config.toml
encoder_arch = "caformer"
model = "contrastive image-text model"
dataset = "simulated fluorescence microscopy of cells"
train_examples = 48750
image_size = 48
crop_scale_min = 1
horizontal_flip = true
translate = 0.12
color_jitter = 0.2
tokenizer = "word"
vocab_size = 42
loss = "softmax"
embed_dim = 128
encoder_norm = "layernorm"
encoder_norm_position = "pre"
encoder_activation = "gelu"
encoder_mlp_ratio = 4
encoder_head_dim = 64
encoder_fused_qkv = true
encoder_qk_norm = false
encoder_parallel_block = false
encoder_inner_norm = false
encoder_patch_size = [2, 2]
encoder_depths = [2, 2, 4, 2]
encoder_widths = [64, 128, 256, 512]
encoder_kernel_size = 3
text_encoder_causal = true
text_encoder_width = 256
text_encoder_layers = 8
text_encoder_norm = "layernorm"
text_encoder_norm_position = "pre"
text_encoder_activation = "gelu"
text_encoder_mlp_ratio = 2
text_encoder_head_dim = 48
text_encoder_fused_qkv = false
text_encoder_bias = "all"
text_encoder_qk_norm = false
text_encoder_parallel_block = false
text_encoder_inner_norm = false
text_encoder_drop_path = 0.05
text_encoder_positions = "rope"
init = "kaiming_normal"
residual_init = "none"
optimizer = "cautious_adamw"
lr = 0.00078
beta1 = 0.85
beta2 = 0.98
eps = 1e-06
grad_clip = 1.0
gradient_centralization = true
steps = 8600
batch_size = 256
epochs = 45.2
lr_schedule = "cosine"
final_lr_fraction = 0
warmup_steps = 1720
weight_decay = 0.3
Rows from block 4 of the image encoder, named by matrix and row number. Each number is 50 + 10 x the weight over its row's rms, rounded and kept within 0 to 99. All counts start at 0. After the name is the row's rms in percent of the matrix's.
# fc2: MLP down (encoder.blocks.4.mlp.fc2.weight, 256x1024), inputs 206-308
fc2.17 094:47 55 32 44 56 39 49 67 55 51 37 40 48 51 50 56 43 62 56 26 54 47 41 25 62 52 45 53 59 50 67 61 60 59 47 45 53 46 52 37 56 45 57 49 50 57 59 65 59 72 53 63 41 54 51 58 42 58 45 56 42 62 46 57 51 56 47 43 42 41 42 51 57 83 40 60 26 52 47 48 41 49 57 76 58 50 30 42 43 45 48 45 37 54 45 38 36 62 40 48 42 59 45
fc2.18 108:44 63 33 48 69 39 38 37 55 38 49 54 50 51 74 52 49 55 56 42 57 39 51 37 51 57 46 54 47 59 63 68 54 36 48 47 50 32 48 64 53 47 59 58 62 51 58 48 49 45 53 31 56 42 68 62 47 42 33 48 52 62 56 41 51 46 39 44 39 53 52 52 60 47 47 55 52 41 30 48 42 51 60 60 59 38 56 49 56 55 42 47 49 48 65 48 49 52 80 45 52 54 64
fc2.19 090:53 54 60 46 44 46 50 49 67 57 62 50 42 50 46 42 41 57 60 54 41 53 48 43 42 43 54 45 41 50 70 52 48 63 57 49 63 52 57 43 58 58 63 56 56 37 44 37 48 31 60 45 45 50 52 43 47 44 49 44 62 46 42 51 54 58 43 47 45 57 43 52 57 51 47 61 55 29 48 59 42 54 41 56 55 44 39 55 66 63 38 33 36 58 55 43 45 36 52 43 39 44 58
fc2.20 089:74 51 44 33 58 49 59 60 39 67 67 49 40 51 45 43 27 50 59 28 62 49 37 58 56 42 37 60 66 48 35 56 35 51 53 32 57 42 56 66 53 60 60 44 43 66 41 38 46 50 52 51 46 53 43 54 42 53 47 47 55 35 47 44 46 63 36 48 50 54 45 39 60 54 60 51 64 44 51 44 48 71 73 40 51 53 40 59 45 63 40 37 48 48 44 32 46 43 58 50 47 33 46
fc2.21 099:61 47 43 34 54 58 57 50 53 69 44 46 32 63 36 75 43 35 33 37 58 57 57 34 47 58 67 42 70 64 54 36 51 29 47 22 63 43 69 72 45 50 53 56 25 45 75 33 54 42 53 39 50 42 31 43 45 54 46 40 45 42 39 58 51 45 54 29 59 44 51 53 56 50 60 60 54 57 49 59 67 43 51 34 50 37 42 46 47 51 58 56 70 63 40 45 75 36 50 56 57 55 58
fc2.22 096:66 49 46 55 46 49 48 42 49 54 45 47 56 44 46 37 49 47 35 19 45 53 55 48 51 73 38 52 51 55 50 38 57 50 49 46 52 51 61 50 53 38 53 47 47 74 55 49 29 70 69 48 37 42 59 63 55 45 24 37 46 33 49 43 45 57 47 60 63 35 76 66 68 37 45 41 55 57 40 45 63 44 57 44 60 39 38 59 42 57 66 46 49 71 37 49 47 69 54 56 68 46 42
fc2.23 089:39 58 40 34 63 45 51 44 64 55 65 52 80 55 38 60 54 42 43 36 44 47 44 44 40 41 40 48 47 28 59 61 52 31 47 53 42 47 40 66 49 41 82 41 35 45 51 55 28 42 45 41 50 59 42 62 46 42 47 35 47 53 61 49 59 30 41 48 64 33 52 42 47 52 47 54 40 47 36 47 54 42 60 38 43 40 46 48 59 41 47 42 52 39 40 60 63 43 57 64 56 52 57
fc2.24 090:38 50 51 62 44 43 64 37 53 57 39 59 44 57 54 29 49 30 33 61 63 55 55 72 53 59 47 54 35 64 64 52 35 67 38 38 53 46 50 44 35 64 38 48 45 56 50 38 40 38 54 68 47 38 42 46 60 56 59 59 69 51 51 61 55 67 36 56 57 50 62 54 50 43 61 46 34 41 36 53 63 61 39 41 48 63 59 49 34 39 45 72 43 38 55 38 66 38 48 57 42 53 34
fc2.25 114:43 46 54 29 53 56 53 49 44 42 44 48 59 50 53 66 50 60 48 66 41 59 58 33 41 47 43 51 53 42 61 57 64 43 60 32 50 31 58 50 68 45 42 46 67 43 70 35 40 67 59 46 61 36 77 76 55 60 56 53 46 60 58 29 60 42 52 57 57 33 59 55 49 36 69 41 58 61 46 50 54 44 34 55 57 53 45 48 63 34 41 60 54 58 69 40 69 55 54 70 61 59 61
fc2.26 088:53 45 53 36 62 43 52 44 63 48 40 46 52 53 33 59 27 45 34 34 40 47 56 34 61 44 62 38 47 46 38 32 43 43 43 40 48 30 63 59 59 59 36 67 35 40 61 64 43 47 56 58 48 49 55 56 60 47 35 42 53 51 56 40 54 49 50 46 56 49 47 34 41 43 56 65 43 44 51 70 61 47 61 41 46 66 44 45 45 57 61 65 63 59 52 31 57 49 40 62 62 46 36
fc2.27 100:57 63 43 38 56 44 49 36 50 65 55 49 44 44 57 38 48 46 54 49 59 43 61 55 30 54 47 46 41 45 74 48 50 61 42 51 62 46 56 29 59 44 38 57 58 44 51 44 58 48 58 51 37 56 55 24 35 46 55 48 45 59 51 70 39 51 44 49 57 56 44 56 50 51 51 48 43 49 58 48 43 50 46 46 46 53 51 57 51 40 59 27 60 73 35 58 62 41 48 50 52 52 60